Rows from block 3 of the text decoder, named by matrix and row number. Rows with one number belong to one attention dimension. Each number is 500 + 50 x the weight over the matrix's rms, rounded and kept within 0 to 999. All counts start at 0. Numbers have three digits each.
# v: attention query, key and value (stacked) (decoder.blocks.3.attn.qkv.weight, 864x320, the v third), inputs 107-213
# proj: attention output (decoder.blocks.3.attn.proj.weight, 320x288, transposed), outputs 107-213
v.78:527497569511531530493473533517489439567528566459432537419479397491442540519446538447492438397558464490463447481619450465575526510513620460461492576482472501453505517494473528541423461512474536511565455614448548490498486572478507455557437492525482591590515434596416405442535389463496455540491537477424545573618588479384520
proj.78:519533441548501483517541511518506580473437372466447527518446471447441508410486416494451571539393469515541519480446536576427525512466427568480513474414500439471485583498443460506501524489464509518515444458555490515534458543480509529451530594485578498376511578510491537517527591435519389429531475619615535449501512481480548
v.79:453473585511511516346474478555451463508469586493557514451489445469467359546453527492515496551525469507512508511592536454519585520542540474478540423485553463482449493485531476448528466512505527384548529520490430550551482542494548502548528501453598467508447414547465536528442448544523507477572483456481529491592564470483497
proj.79:480508446471487499573531446407523532501526416451459594550445522462546555452503439487423518440458513510458468511439518604439475520455495483442465495508480449434527526480505507527594543477466501570502444438537506441502533534480441579511540512501486536447489564470562554526501566502552516490507474467630436471440502508574523
v.80:469488542529575550513512517491432503401581431556498497494488519547529450348488522577456398539473497512561510446518441475420461469553567591473473440470596552475437453577454538421506402497586396542507534485461477517503535457489586503513512485530626426475510545424549447439439468544507506485476532490509425475497498479536440
proj.80:456483500455438474517537503586542521492452522532560524494513533516491518574461534546507468592539535502418550509529551456508526475492415403482490509509519449560517525438503493580533569457453527499465582569482541511514491513478483537470598520539448555512514403478485551547523567498478534532490438493510481533484531465492514
v.81:469457470524532472501476558534498425511482556473509477439445468517456400531498467456450491450490476562424365526599517463540587514588535404479526511532464513417430492470507522548507482481447555581558525561493442459474478563464451531479576441436511555531495484479504415496431409516470476485481504462521470473481543450465512
proj.81:481529570494506597486472426465437529484514431411434556553520450440444534521496542603482512547393501430592547446424549576454507536409431561438543418449492485508500538562442498524511511534492477485530473508507548545601513479519524490517504576520525467436457517548449569537561527514554434438471484553516591467459460449453533
v.82:509497404475522497506518497501513560518545471525516467553548534558549553415489454552495488534448427527528537517435484527417473441502416549486422454542482577489578474467521489471574555499487516527458560439534502546417579474523521565432562470488546465404509579440579477544507513533510516515459476589625382468381425527556510
proj.82:427468619505475609478471543544559498483478565530580533476496515502524462616478587526502392538574536449469534539546521403559484562483502422523543523449518507524519494564498480532452461543556435472480518612401492554512518486477507438500450430544457521596442391544433488468506477524496600525430537470379481567521497517472506
v.83:510468424495496465666464551388507488520559464461368489498558505566515582459453530465443439463469439499484494481433517532465405542510415570459484542482456534518537470491462575484467568542508537529481423504495574500475531532467487531507541567554472485543532541483485462507454489449494481497466483474521486501505446514565531
proj.83:511565530567488457417489528648460468479470534538504413547513553499453460462458474507455520560498474477566477530552519416439549496513516450557516549517485491547488528564520484519500528511564480477463550569552498521495416509450543467426444455519545514508496472551425522444527481461458444514501468537459495571568502457401510
v.84:563504513509496509540472584503442516479544492500485525480447524465484531598499506450371473498467512469432495516552476421539536557612523452477560485479510431422473499458458486530526435524431501470554481583503505445488517508430477538520518548491455449561459418503446454502463480485513485469483422485495568440489513478405608
proj.84:498529497502528404528506379439535511485493480494486448524494505462513520469494505485531608463494520527551430522491532605442485509439490526509536531558478457550597541538524450458558532557542498455533454442570475524521514481499466509497494478477498568433474556511513573496504520558481518489539494479564455537483570516554481
v.85:417441443486539474489546421505448502498518451532527524489513469552517489449476498579552515509548512494554460524552517512491482455458533560513526521430537576574527468494451528395478479451601407559457522461501602557493430517537491531511554437532575450457508539429556476433427558529476535529489529437448430555523529425583446
proj.85:518544546505467587480460621583497459447533562504537533522545475466468506494479492502463411598473488445411581448439484441525483526596460439516492475520547504511409515492478503571506539435432541478422592528467523464461444524457549486518505526523486540579479422471525482505521502405534466496478415540490527472531473498447498
v.86:541518429462418464556553463513595517565464506488477533540525537460554618557518487534561554479540529446476543514456535571529433489380416467540480564541432487578580548519494497537551568506460556562462476471540530528504470479546429489524447499531369568496524518490435563502556533478456498520464494535471511580477517513528535
proj.86:521511536566554477478471517469484471541491565490504393458496449521510463478585489426565489434506468548581456491471455469551532497565558539548524498455510555474492457505543458445389432496547450485554468465479457506455509484533558460516402474458523437532496534539544387436454438505495476542458555525441499481522451593502481
v.87:493496544515472507518435484427467462525498498499458426481487519527467443486574447440552476489418481551509510485464530539478504514527499508491530479551483526509416483444542515511476517512538461581512498466511516492425478484493545519404569544433547527506504482556590520497552471445506518523534542485528567470454499490429384
proj.87:480418508483480514445510518571486571461536483523533558507576479505565550506455555600490543487516530450515522516503496475533489460418565487453486545493506463519506506570420543487485454526485508523487508511505552476566522526479492496599433472559481482532459464437447533484483499509490510489496523451435561493544498430526546
v.88:497498508514523496572384563464573433547538561462397539501500492478444544650459522388544495438494429470464463466473476473487480502534489499473479550514370488492538459428516469542490529482443633494527506533470537504418505535562503509530552499502402563493449454580496462563465420511475456491585497556471606492539436541464496
proj.88:513480518532556522431566471524421572496483408528461513520480460491511484416538442537437500442489565514543512519533523567471497556438549535477544534417501510501552603588379464434507446552547434554567390550591511514539493518527478518484455468531621450470513520507445521474526451462536445443446555523486485513508473461504492
v.89:464495563530539525486523472498538494454533525528468463511483572529521554487492556524499462467517597561535584456499489532390453402408559524566542483502469440505534522601544527488485453450507454525437548466504507477391496454533581455457385465482524566457534508498513541405485518499458517502480556547453516553484463525534396
proj.89:485431503383550491518589530528450534582437463537601524507572412518475495518553486527575498520462487522489471501535511451578533505541515505470461530490552535556462514450456443517495486500471528519539483569510540519564489458547462534514566507507487435487506452527464417514491411453469465529439536504466551463498531454532486
v.90:587540390419406512557518407429461549544498403472467545547593509536572522474534452477511548484472499506512568483416518524536465564474379560528399544471514523550559465325497444487518588501544465456461417469518519489606513493504514597581540500552496400486523469410522532595503531505582500600523423529545533524520390502550524
proj.90:428543500637489523448444511508620419525582577567538408461437535499573489521410494473455406453610490490495492612523462457502506433461530424527516515521513560480553499645603525483369464552578515494446517447487470465395492504462510382452435448462534606523492576581475424407486499471481548560469595483436399541517496559432563
v.91:459521485454522500634511565436578461522578493514466549499524523512491622502418538514491448477597413439484523446420428534471410486488481511473428466504452499512598521584481532465537506494451636499500476482476552640425522478537470394493479510601446591472423578606451442493538451499457469453484512554489490506493495547492574
proj.91:556490552541557440451490539570467611498331507511480380477440496566494458470587465411490508460482492581578469498530550464536557580525505477532526543408513495526517491417470397455446474521564411520540460543491431510508496575509546536449447482483535428521542455391518448395478502505444486527439490533464526567554446548492463
v.92:500501515460559472552386545459501416572574552478425538410520390433443529532419510475541479418592367523456405488553416504562506487547510421458478552486461542454543490465463488505475516523494571544570442599432545499485468586503461390555455499535472569552483481608460375480516399473515438536478563548490530583548569502420553
proj.92:534545526604480528476532557572507589487400402466444522517436509503459497435484436475395486502393490506530574460483530552434523534431455582473563476401486428488506621508428492474459505480460464543507457498520469534514489578457563500420502583502608509423515552447477538482535600435496407448494484638588537491521460487454546
v.93:546492380481489477505465503549493457512535541500443471520568475535518546432491419508491507394530395562452386484528453505500533427585500432491440515569410517392603512332507496498510570476395495512498533490554518502441549520477525516474554452444509561473550540466513437538525413526514468530524488587593465507466449487457544
proj.93:418518626538494691463458508493541559513497438501549570519442457444488459565447533562482418523486508447535565535493553471503489568371431473471552429400528491494512546649481474553409444598596442476472453564480467605528561445512485402424444516494557521485421497602410481474536527489485501457414574557485487530493512543466510
v.94:520496467491449497355509369530472508528426549516561483508529474461528368460523458504588615537557588556522484545567569521565574465434511466586540490493515495572483485390516468442540501464566412481467531455545450510591479500499520565550513413457588514490534466427553601503564533578531536580559520486541484600539528465549464
proj.94:455529490491474619564473549388533449541631513480505591505503521494557525539474496529467338461474456420431563486405463466509477487558492486449433431530534564436449456591556553591439503509445565548473481441479527425419529454510483414535526553455487519555493520603531417547493525412545474501444537519471456410477492535501560
v.95:429466504409550496442497451526453584487536470533533564542469536501558505484546517553552486559533550419635525541483490527482469519465435559510374536499546588605476471541488520443465535478610417519448492458561542526505517562606467474409557497524572424496502508415508497530492551462489555557446487495530438485417468504620503
proj.95:539533486502437519504441560539563436504525615487510449446574453550470491623468483481491456563516461538387538457532451458546449528595494492599607452441478447492517462512496509490539472457404572392516542534351463530509460493351539515570481483477427493562532451503535517520479511516518495470530480587503500490566447509480510
v.96:481443497668454442523480621520493570546522405499465514545469546526535516560489482434430473456529489526439633498482547486541585528437422584514559499479506444516543562569435533491530426495424523606518463431491339450434494492428474517502482489493495500518567554391441462526471553442450428422491453588503449477551557452566454
proj.96:497516510417529510463466407548592392442455563513530366396572516516473507559441439491525484586500524534505484524514374540507429442551507448477563458501432502492431430504518529449518528513543461389561509526490467581654564452484582469532458478423512402522440509540551583497528539503482457475548485478502497470432451584459587
v.97:442563524541428545531473593514464457583578486500482524507554493454492570508502469518436431417428428430528596439530520424507517600502532549544412421547454455466496526570501512481478499551536477424496573565481528539438522441469564418470612485467492390496439544529488530358618541429500557564519417425553535492584426389501381
proj.97:460353442502556463455479486489456488454471497474541530489476485579561513462386514517662432521544543620557457567530418471506475464567501473447483503431499528532409465443517473441448452403436505543488506444473508468535504473476497624544400536514432544554552424434556503511532532635525457419521459449515457408468561537551538
v.98:536510570496500473391548450479520642400352495511506451612359551577517448551541496490519541472473614500489428534343538516484477556484508582531616462501453561402404487461484501575463445550544453614529419530540457476446383526437438523548512471448420577474541411355525577561468460594581433418530427485394488578595426478511449
proj.98:555642504505438469664454522561482384547554613513455427465619526428421475503547568432393497492461380488464594442503476466570483416527486481601517604556492510541552462603533558419533515482480570354472551415571516555530620438573578409470515497560522429532462558474450406501484485488312469530416409532547471446373576553517525
v.99:482583615451469527413480449424491450488497568522562443524437501451514407477566429476514518482444477474534468430387476546484489541554507494560490406549535478454450459485527501525453571551542421480502466571524561514493517485439449526503551535501512528447525409569600516528525441544606482559503521488536541516488449464510529
proj.99:544477432599576464611497539536482463533489518494502497544543458431490555498511550367507503437505475496501521484547517435546555452486552528510485611546534488492551521433592511493508484443464575517427546420505482400438457533568460471526465418517478510552506535496456431476483444531389493584477427500436467506550566500497473
v.100:457493423584464474584491530505496510574608430474493506496524530438545586499484512544420478463525409626517587489528565409474592464489480416480448446563518518476606536502450521454489554577491574504511519532485529415478479527434448535448508535525552475443462585410417412448553528418472545521466505596452451482478545555578577
proj.100:476388529523532484448422427537442401436487424491543439492391405474452564483399466533629496484523578468519439484479357617495467432545619473500469427497498549453453445422549525479478446459491433512461508494505482575587447521579496553581550430464509457608445552583539609476548450557592472394609448400500581496535424498382492
v.101:579528392509488504378501535563485451502485402493394537518431515341582502573544562638465447496455410467495461518553536479448403545439484559522474448532454493496459437552496551479491503450446503501475590493565478590384471497436428503432566492591446445614495556521517514499540546562533424483483349426550507548511511501531466
proj.101:500483543462552496541454509527503574505457592400578472445517487578413420436459521437508619572556577490524488550400469573488539491563456533499516539413512508512514591555456525478568457490521426480563423527454527439550599490505580531473443482550563543418503431379525521493532531511456444554434535535440499438426423460527637
v.102:474593406498450483478453509512451517555467505477475495448539513536495508449519445535506521462477440578456443442577485483518524483533576431472470496524450482452534501504473563504536492535489546479493498521544473512433495463413518531498517491539549563510571515484592460574526469507483493538484492549531551583465529469510630
proj.102:558515505587491496441531468550529512479460521494522447503435510441465510549531501511477519560466532498420593471453558549522568489490501488497471468456484507504460577450523477529526481438510525478451536476450504431554514515559478554505496495463485469531530447518496576489530516480553492494453520481500469531469500495518443
v.103:542479453494605512469485467557464464477491463524518466445472480487516444509474535490552498565564512499419445579557429525526442389479456475468479536534573474561462492549524552486548502419468520528460493421504425521461501516467521538498408487525522509545516430573465454577458545499451434480461558531540490466420582566538519
proj.103:518530541469482530489555452506569609485494523492446481490485473508538480519578455513399549556478546469519503512480558548449578547457460490526551460478471468461590549502526475545509513588580491516578496574500500452580477482542496446510521511447512506415512549479468569509508486478553567517542588549469492559534449433494524
v.104:485572620553434531509463513466530560513456592517489450554434502545460452481511426428431530434481565452513536405419483483509556528485530547537554411493437488415455533467480509513459510561541441545504513575529565555427476436438550452530587453442483551432506483468556558490503466506541579482597503477500529559626394407486415
proj.104:513506441516444473561496512495436447475539475537457515508603502481544545548515524522540389435491423573490550523551501420550476426561513445512505559484497566530457412516527469440417502417441547474446551450512508504533522495550494526506441535571423400591426476494514386466482447503425486486406407484553438453424630586564473
v.105:539629570529523505441479543485466430519530441511500507482421499405504412537555540522495474492492460474445500444468484503488398584529500529610414394546464512600431490583529566404503523526483450451462612508560473601412444483366468535486523491513475499540492486549605507507570629466558516524492440400530496547484466521579493
proj.105:446412473541520447508496507552503560509395590473488509497548501586464481470476474474505555542529532479542457601509489533446661543545550477458503603421479480424538482441524435466508411458477455555560438542416519402564545523512539543473449484540524504524503458372440491459546488546473468551446526565483500470505492372502613
v.106:476522425536451527461456604558458572560461483494477515509493526581506477457524416496488556431476535491428452484534509558520484510442589572497493537479447433493564494553452577523505426484462514517493425463531444513403439434504472557527453534498486548575582529433506529599504452518431453508519453566535547536472530510564494
proj.106:582526511495485509495594468521612514523487528539470437496546521491465512568527470445492510565513462529408586481456564468510485501532452460495496501503472488555488560444475496526490486526512530436491532534441479488570563506476539546515487490502531446491545449504524509504473526466485458512462531515476414537464505465568502
v.107:529444574513433472393481398438484485512485530486492501548466505592467489535563524481523532529468594491516497535384521499577510567525422472548552480531508539532403494430483444542478439539528445527524461501499464452519468583462529552485486473433450444441513447477502572455497483469551447496414514506380535497632434551448441
proj.107:475565495537563441612535539585444412538492533514501523500547548466446483451494545469453472521510418501522488455586415492539511421517518509559457581589496474451529512493571545413544533446505564388474552419587558543460533437540494455521547523520502528576501539525455473560527492534414495556514378466547466481410587492462523
v.108:558617559541489492414435567506444443494504496486528457474413519476465463471514491474426463489489421491439460399504442516473498559555505553585439396555444467486547507563568539385477495541402489497490592596565552639374480447339424475478565473538538502495498512548547478511581537504585529493485444406540470513514433440493591
proj.108:396420438552486434520501518516508489512444548526489464474589427551468467528514484436572557464485564469564552541482471449533584430549567523531495561431540545486485416473520418518539430427581462485514557476502485362568453518561554524511494487531476478580487481443496505501501483559419469538445460499432551505507547470576411
v.109:531583574451512501404450466530486493479432533506496484498501503570485486505528496499510500512459541487493388459507435452507449499617607470468490492543479516453448484542517555511504461495543512466498541521524507554437479487489449524501497454492528545515547408565654537520520525586534475547499503468503530607518470474506504
proj.109:535541452566377503472531484527496516509511532475432559479517563473470479567571554565428553524434470495441604488490564452532603484457416506547504528458520498488548511481508451515514507476488556463463532461480522420505522485502534516447526554528463487449552437470452501490489510500461515504408494572523492479437556505532472
v.110:482498502601428413506453564452445500603577445466518490488462478468474509487514497445443478469455477531500595454464521443602556597502412507577466361545446525520478521513438497502496445566496463566529530573537527447485504527413491521450586528557460455435547543420483474445549490389556486491365447463398464506594441532494529
proj.110:404449484548601391552444516577465383450416524486543462499464445509427545470380488515612444524552521538596464462542372568442518423588585457472515557522493528439454472430592483402484496359467434494508527493481503527531456495535492518545501450484507505650402536503545556522537529547467516539558342416550514471439535503441485
v.111:509537488487534464456514436458524446520484469500462492490410504469494462513585555470535502507488574632509435601510568575511407500471502378493474464548541573570454444495497516541548494527474533499500478426495464435495330589481322535506433582496448459465500474425504488577478492436473430496406533506375490484460473648533596
proj.111:556470527558509470571498520623470491559537541489515490486449512488433581449420457536493509529602464449505451351496454575521601501549574460593431537576471482385635560449576503497481517532501457458476475503528493517489586499523505518521570387434571556592538589561414566490517438479516544580562449522502525551507514386393489
v.112:432501594463465503516556438416527559536478549477468494532482484532465477476595494442515499470437650544529503529487519487580503559494511398507498437482514562523479514433471463540479485576545462473526470501492512423570392543531483505522524520436444444449509474388564553514465437435523546504492566539384561558586426567519522
proj.112:535475513544552438545473558598432419562534481543523495516466550465459572476431507568547389477562336527503478424560471498514528485554508458523428557571484543430522463456540477456423514448417553470458509411511512591431553493522456510515517493475466504626470540562446438479547453510454481516507399478575480484463584497446462
v.113:445452658490492484537515469432498519457514600489549484504519474539443505459484455381512429594497499456514562442397429452494462523602547477539592439441590486471481493448537465501466470565539486470561498565496506478605563542526527468557591490484541480456508406576587489486526471472535531527485485520488488468537491409477568
proj.113:532506410529550477446447533473513394513510475505520544510499547493512557589537530509470490429430462546517446488616498478500567467446433564392487507550496485482468436490552467535499569430460601564471538389541490494375428481444460480453507485362417469467480546529448444476513537544473486538549471510525542463545572590442402
v.114:545455461465537501525472493572509560418479485506580477487544593541521510484439467506510558562578522555490436551607502550460521406504457509376529596479494468524595518463486513431527540413442517575491469410503451512548571456570513554563417461455597583528554526487423454537418577555422528477563539559537426459439604513506507
proj.114:476572565438399592387560466428559517480544437565401478463510483436549456547570483505431539466459547383439556547400504465492418511406556525519532439505498504501521437579422483578506470595570517457519497596536451493540427507515517407510535532532511442465479500566496546520439490412519474462515585530479566554570406489522449
v.115:457518557468423511490493545491429396592554519487525493433600456499435529459469488441480400469485444441461574417458489505534562577544499504551447437524563456471453494547574443501435470533554477447560504573441587537466540527495489429440527485523533403509463447571513505429603421445551494552415465451538526464548430440444488
proj.115:423464394574611400499489511515485487506444503490552535514457459569547550526461531477612454498458508622615491483601485483566480483528474531472469457533526485534464491442592488466539527430511538520465563395555485450452474458487478581514503518435428575503557528469521512531502561597493505497553437457506482464484585584519431
v.116:607624421551555517390468504552520421464486487537445446480389553423558464572517559559474503511504436542458424527605485522493438421494501479527399425636429533454460509546562582445554534475423568506455604483530508565337512449335446500498514460514498596506471490528493426556513593522502481473510462458515452552384533463499552
proj.116:440466526549419518504507465455482599525474557466472487482545439450498396445563457514437582513551609404472509528394506559494596517525576469597552537363536512470561528530487471493479419491542423485508468552429508403635480539595550516531506459579526506528515508471525572491521433499526589516440565557459514556503478415532527
v.117:495433464433500554609587469471599505457467523487458568470581491491491539522513502514539457539577528466624503493449539524464548470514503463406519577466532562492496492393489424583475568461561507467564492470445575487668475538650537455551441524494500481484434519498467523507409474555530516507521537542458498450534489549450518
proj.117:538579500453482535460468550451421489489570388499527552544455531503554513470440536550534495424451437482478514502537502474496406579404482567501467418495533520521499487538451557473478560607518485553494440479552499579354540523431432474457489549506497500404501488552494445484474498459533512503524560495551496490551515544477448
v.118:534590591542516530485512426429570460436383578501482452544465467514477503492506452425473498501545515504498465414409530544481524454518460507510555385529508569400443506438559507534458527556537495525515514497514572577474476488472490497553527461464478578466478365528519505536468429504601460550538536508489485486522411405478457
proj.118:483516452524467512591466534450400473524563464523475488519584483427575514507516538503463466368464508460522533490567505401551493468477574513610487562502553519510535440534558484466467496488482514469428529461576466442501471516584464461535475462561449447580489534512483431483456426509399592499502437493523468506472602600542427
v.119:487481584616517491516512497465574569455529447463526516506441565547507474535570452479512486542529494528537576454477588444444536508505413542467507523514479526571532551548442522465540554476500399569515531430540421537544450512528503479520496482451459495506535549506541490484459666479496534517555498541482477430548531485545454
proj.119:543451520378474567500459474516465449431517473516450493438587517511521496540427493507489490459495512466518471586539372478475489444483551524505586499498455482418498373484505473469522468562515481501535478510482496507542520506441528468513411499542485443519426476490478522452484482535474455435558483518525524446522473499444553
v.120:521583575454496452362484417484483444481560460487506475518356500407530427545589545572546478571468491584515480520470503531536334625563499470609444394575484517599428435539525580437495486568466469490474571527572492507503471545407415586498522511512473455489473510532598521443569633491580502534419519420444476572445410594543553
proj.120:499385483556530468574460560602473452530469590446506558501514533540391506435457529410463583512589517404528428501497443562460681460556579509473470657491484501390610530447543468483503464416458502544488476484450534447473496484522539489445559428527555542537490518442403498457506470567418470575486442537438577463537520323421558
v.121:557449569600486513552527621543482590481538474517491532510498485513496480532530504462455393476453523408507597472470504419483499564510503599481530496453445509514477543531449501515526459405516489514532578485497525509519481468500522387486522466496417508518452564435515492493485576502488493488524410515477482485629469378505460
proj.121:442567474444465460482448457450528422476442547515488469463550497570507505531407439582603508532526420605545546535556425551499471445493460489469587422449479505499421393487496473403472516563512468484573456449429516545524569467422543497497457545482488463448453444465564489466531539523500484490512543519532464402425522632475542
v.122:492538499576440474453447584473466538538489464474501496508485516585495462460539401496437493429495441494507470373435539466482583556502486581518526519517417491466579559505388547487476490515482436569541494558557456543428411435400454529479531495464524577532611543426587495485510518505498506488574458532532511530625487399570497
proj.122:531520510488462527501483474581511412420425503500509452499591464469459519603439517436557493549424513511496635554500452432565469417527515487488502478465463510490370432463542473470561461460519499417461542500464483472618579515518570514515433531567493380581442399491508527509508513555461455476442415477500474443446501590540511
v.123:524526397490522455390528409500520526462444429486442480551410530441605471542552555566516495527476446556526427572436585541431464493470477453465505501521479620462436410443485510492519555462493487530476498471559511511453394545455414585507520486528469497516570505455524436579463541617584451491545410510470485563499536512541519
proj.123:576566589497463543607428508574449458488530556451537469467488468416359477494486512497434589486525521431448537477466471538559519420496492534574508524473517534482569574530514544505558478538499470475503464503470543513510575502566515423444527466527571490495453498490457501497472437426446475517448507534441488476432444488414610
v.124:564585627639515482476451574463494424494525503542543512470423465461434495509496517417454397501480442484450571395377495486542468540585448522583521357559504533457396542611579564461488440507467522562481616556504519533410520509328479445492535516526472513460427432555533461483556547412568442472458445429472457462562407390455521
proj.124:362444377555523425540459509453472448522410558474494490491563449536540477507482458511542541473497557538624470489633444500484612491502580521540523542447510466444489419433564451389494488474562434471530494427482502399566484482516565502524463447471460515563529559453517549502512462582477644595553491496507492469487590563488434
v.125:534510507555515488484464581515516547451468476486457499498492526572476408481587453445485520492468582476490500465560493475452501473502512540431563588437466555544500519550417528509597468413502482539472506387537438489491392450580553469497479474446482567550556535413607546582408573520450550471581456554490530494576530455581506
proj.125:569583530413381569441571444535556538478497524548454513443568566487519536602476475591463490543503428511414594538447531529513525545450454466481573439427446448450510498483476464524477560597486525451559435536367516496545639491413514491466462559541475436467481414510499496479476513427535466492419584626543475496424484512486551
v.126:440373441465502490509536493499491552466553464479533547517591496502536509510513452555528481533533520430558513522458519496419498515448506578473539641396565475583568445453425455489482563435520386475469437408537477468639530522672511527503487538490514452558524563510475543506454515542456455521556465545548520428542570526574429
proj.126:624519553343544594515513520497583478492526483491540549501483542534466525549478538396494528538471490521456479564495529456507404538477369550383514467561461458552458548519453557584567541623463555554570448574466477581423537496369503445451476516500551505362501416477493442496443561452488412488508531514472496449519384512474625
v.127:514570517469492546534521535529533445540523547495498527441562519460527523516456500466542486465602452487473473458548510482446497441507485436499450472518552402514493557507566506499483512492477535477491479493488519555432605461491537459472456474502580532489455383576459472494478477481475524482538488532587529461447462461531507
proj.127:505447439554494480389522460454497595470455446559505512464459436523610467499535513475542475466503537540524474554555519503570474554468506525565457413446504537483564460514507485460473449558569515519482516454504462393536447529518410566534495503471425512462582513549475507479514455486577532521491634472491480500541528487559457
v.128:444446457443449424457483522516395525551486439469512510471562467521486512458475491554518485542496448538495485559518445502556503577524540538493499598505446480555577451503452488507530447468431485513496510564516568495573526524548500592458484500567513444540556608470510470502587411522524485505387468425462450521505566495432625
proj.128:418532508525613454474469532531564414498432543472545427489437481546400484497470502469500542555476555459523577448461542532452483476501507533410509486505523501517382537506493468547577494454506492470519548527481486474451470512450553433478518519437558578496496439471521543547497625438481459572474448498485589518476437523488448
v.129:412436530572515453626575496519499563503467505489546524505518466501474550491483502488506473490521503509516628517516540441523575406501527467478543526474556561451494531449458464530487459470553515478489524485453495444565523516582529440531578487499525489507464483429496458454454515460464569523524497539490485489525523421500456
proj.129:551482499429518553434420513468475457459552429458480452504434503455600524495470495561560390480494484524531462530497435561478436525484440497477544412490473476510466467547524539480450630545473523538442479485511495552493484481463503452486467534443444499458434522529515528441516536534541504387564500503566534451517500610403523
v.130:579555502411558536472493432529538394493451550512492479444491479487475477521488535502537509543512482536461380500477502608503400472558522443497480487548549484496440473543620534520527503490481568458480472464471533515464556548468465528518402532538497530513467372614482506583531445539515481493457546458518528480381480593432585
proj.130:477521443605488481505579515472489612595512508514479522534498503479549472462623493450401580477507526464489485464546614479526607557433542510585462527515538479501603586480500496504495474541583519524476519492526477381455438544516450527522557432498523549450625555509464491481469450470528613621490597522434455601566546388545408
v.131:511613571493507521481497476502541407503479576558470470493490492443565581508465566523495468484509445467464461511474490454510471422529480505533513379579566487401398488570604517537446514530512561507521482562487523487402553506435553486450520517477541471438420342625427527475535443519570441488477523490564443488458450425510467
proj.131:450395401546537502568457468431493527534514525476519532464486479452523483489556557458502521465502583566526437470542503478568510556514463480574473509482542509518603540503531523470464467465460550477462535430522489442534469469583449524570518449463436562521575615514478485527480392556468618503522486457456456484511589535550472
v.132:577648502591478544511453588513561389513482530531454485469455499462466532490495517461425431403493385528403482436516542472445476470556502441504485407585522460392439555594587539501475508508441622492491527505469449584324467496357477385512523493514543580529442463560535432601517490472497453492503487531586488500463455446470564
proj.132:494494413592463487431506395448477544524465532509496453482521464498560465545533464531531592532482538547500499484526505512603608519509523489587486431389495486487501535436546506433515437503576440493498502444501499395581583507520521640547439460474439465507609519495509569495536462517589604530478589521471443545492575522524431
v.133:498476534464567548621551457476550474445504574557509492473541504453489588504482561450564497548513532497512539537546476519516438439528530458464493499501570505500422540479569487538550506472500565452485503455463494465610556521547559454552489483494490493496422457579475470485472518469458515487482568483514506423414545536425531
proj.133:480491471510497529393501520411468552531576450497470572516433533477612460448555475594444479458534526512482384488572551492427537561426489501477520467500520481471574491511462475522419512535504495589511449497518480479404430515440426503464499492421476553448554544530508504480496469461600605513555611524526477532558500479481429
v.134:515522441500445479465477564528441562520527481516446521512533474504517471473537473528489546497434452481495487479490465463429448523507613559501472573472396469496507460508434536500562516428516422470469515532590487499501468434521535546477578482516505524563575574490618497578522537561482519533556435514561565599528543404509528
proj.134:555542511491475516468511491538571509447458577456547496495475540478429510540502486481496523597487527544393598541418587546487526509482404464376539486448485484526437565483460458572528509498438537515541446541357538458497533520483499471428460535486537484439487358465526474508502551447497409531377558574489438444435438514513602
v.135:491483533493523500453510437474423480553478492470548465518490491530482490480478522443472458512516504512473485494410504475575539546520451507539491484532540563509431486466547477470450461518515484528526520567481515533471435560437445540458505488510471439454545455484506505427510486488571449520402485443439465524635483506495506
proj.135:424517503551544417543452561584450412484492504490506441469474448523455516505449531516547430487467497501664543496575428496530509415525506501556468510536532545483502460511594466473508549476543514454492567461590492508524488467568548443480547542474485529572439526480456528536517488532394522498558387474511536473466558566466463
v.136:507566543422516552440522426466507456552390581533513429498532500570466501476492480439511623390483549466477370516460494586524519464445551486493487515489565465406451514481584503555464511529529530511493411515452490513431506474524509516531451534462514533530546359487461575520511320501501447534540598531593593530505465517483393
proj.136:532568485592471488590574488512504622538550476531461513568535514448572504509609534466448391495489471520488557415520627341584470519521468462604433541575516486583542571530538517529489507493515549430419584485577497441495482483566467557523512525529457531559597510547476468552480475472477552488460485470451376553463568508640470
v.137:539499520663518439485523582536551571468482349518463509529383532515518467544543482469469521505554504520514590493463567461508576457459432527498577518479453572521524508505423565500552466431451513615513534480518454490467416483411492483496513457510443560533555592394495472527428638492475512425541471577412444506587516389535495
proj.137:532536526383432567555398466524482462426463549472498414447606510462484489491423430546510466446506523437491502526452370571483447500534551484505603461437462511414475413516504488435461550602525409446522451540409496552599560526472550413510480507536519421539354499541555542457506469502472499469506503543513522446436442562434586
v.138:457527531572444443437493528477495605495438520521489456550456514597486482460540384461457551461455523487477501484469471462496535510536603539489563534452471498422514508521416555499496464514497453528492486534541397492436417448461524523509555460458531566542650478424655518565513486522509482500569476514512504582601531376519502
proj.138:594562496497422523512486461569544419461510535514477472460593545402428530632534515503450459529435486530403593471458532445546502422525419466459518491486462501502461474499530471543517532439429596429461558468460503483574539497519535503463475546491454403565429438534491475520498523506441436451412424553523469446396518608524491
v.139:573535479520471475431496446438483485492510453462474519545414499449516455539526521548489481518507536546489466473451553521523471550444401529569437422561431570534438442497482508455473519556516424530542533482521541515474433553395419565494502534495405481485515513482471565447524493479582466455462496435425454497570451603505453
proj.139:406490539507566429633489546587415449542476552454549469488548462528415506421432552425500550520543534456594486509500425532507550424590596488559485616534510518465561514520540523437547434433499441460538477524554502530511534484596553483530526434606597519603425517463481463554493475521403486590503350468522522519404516414514537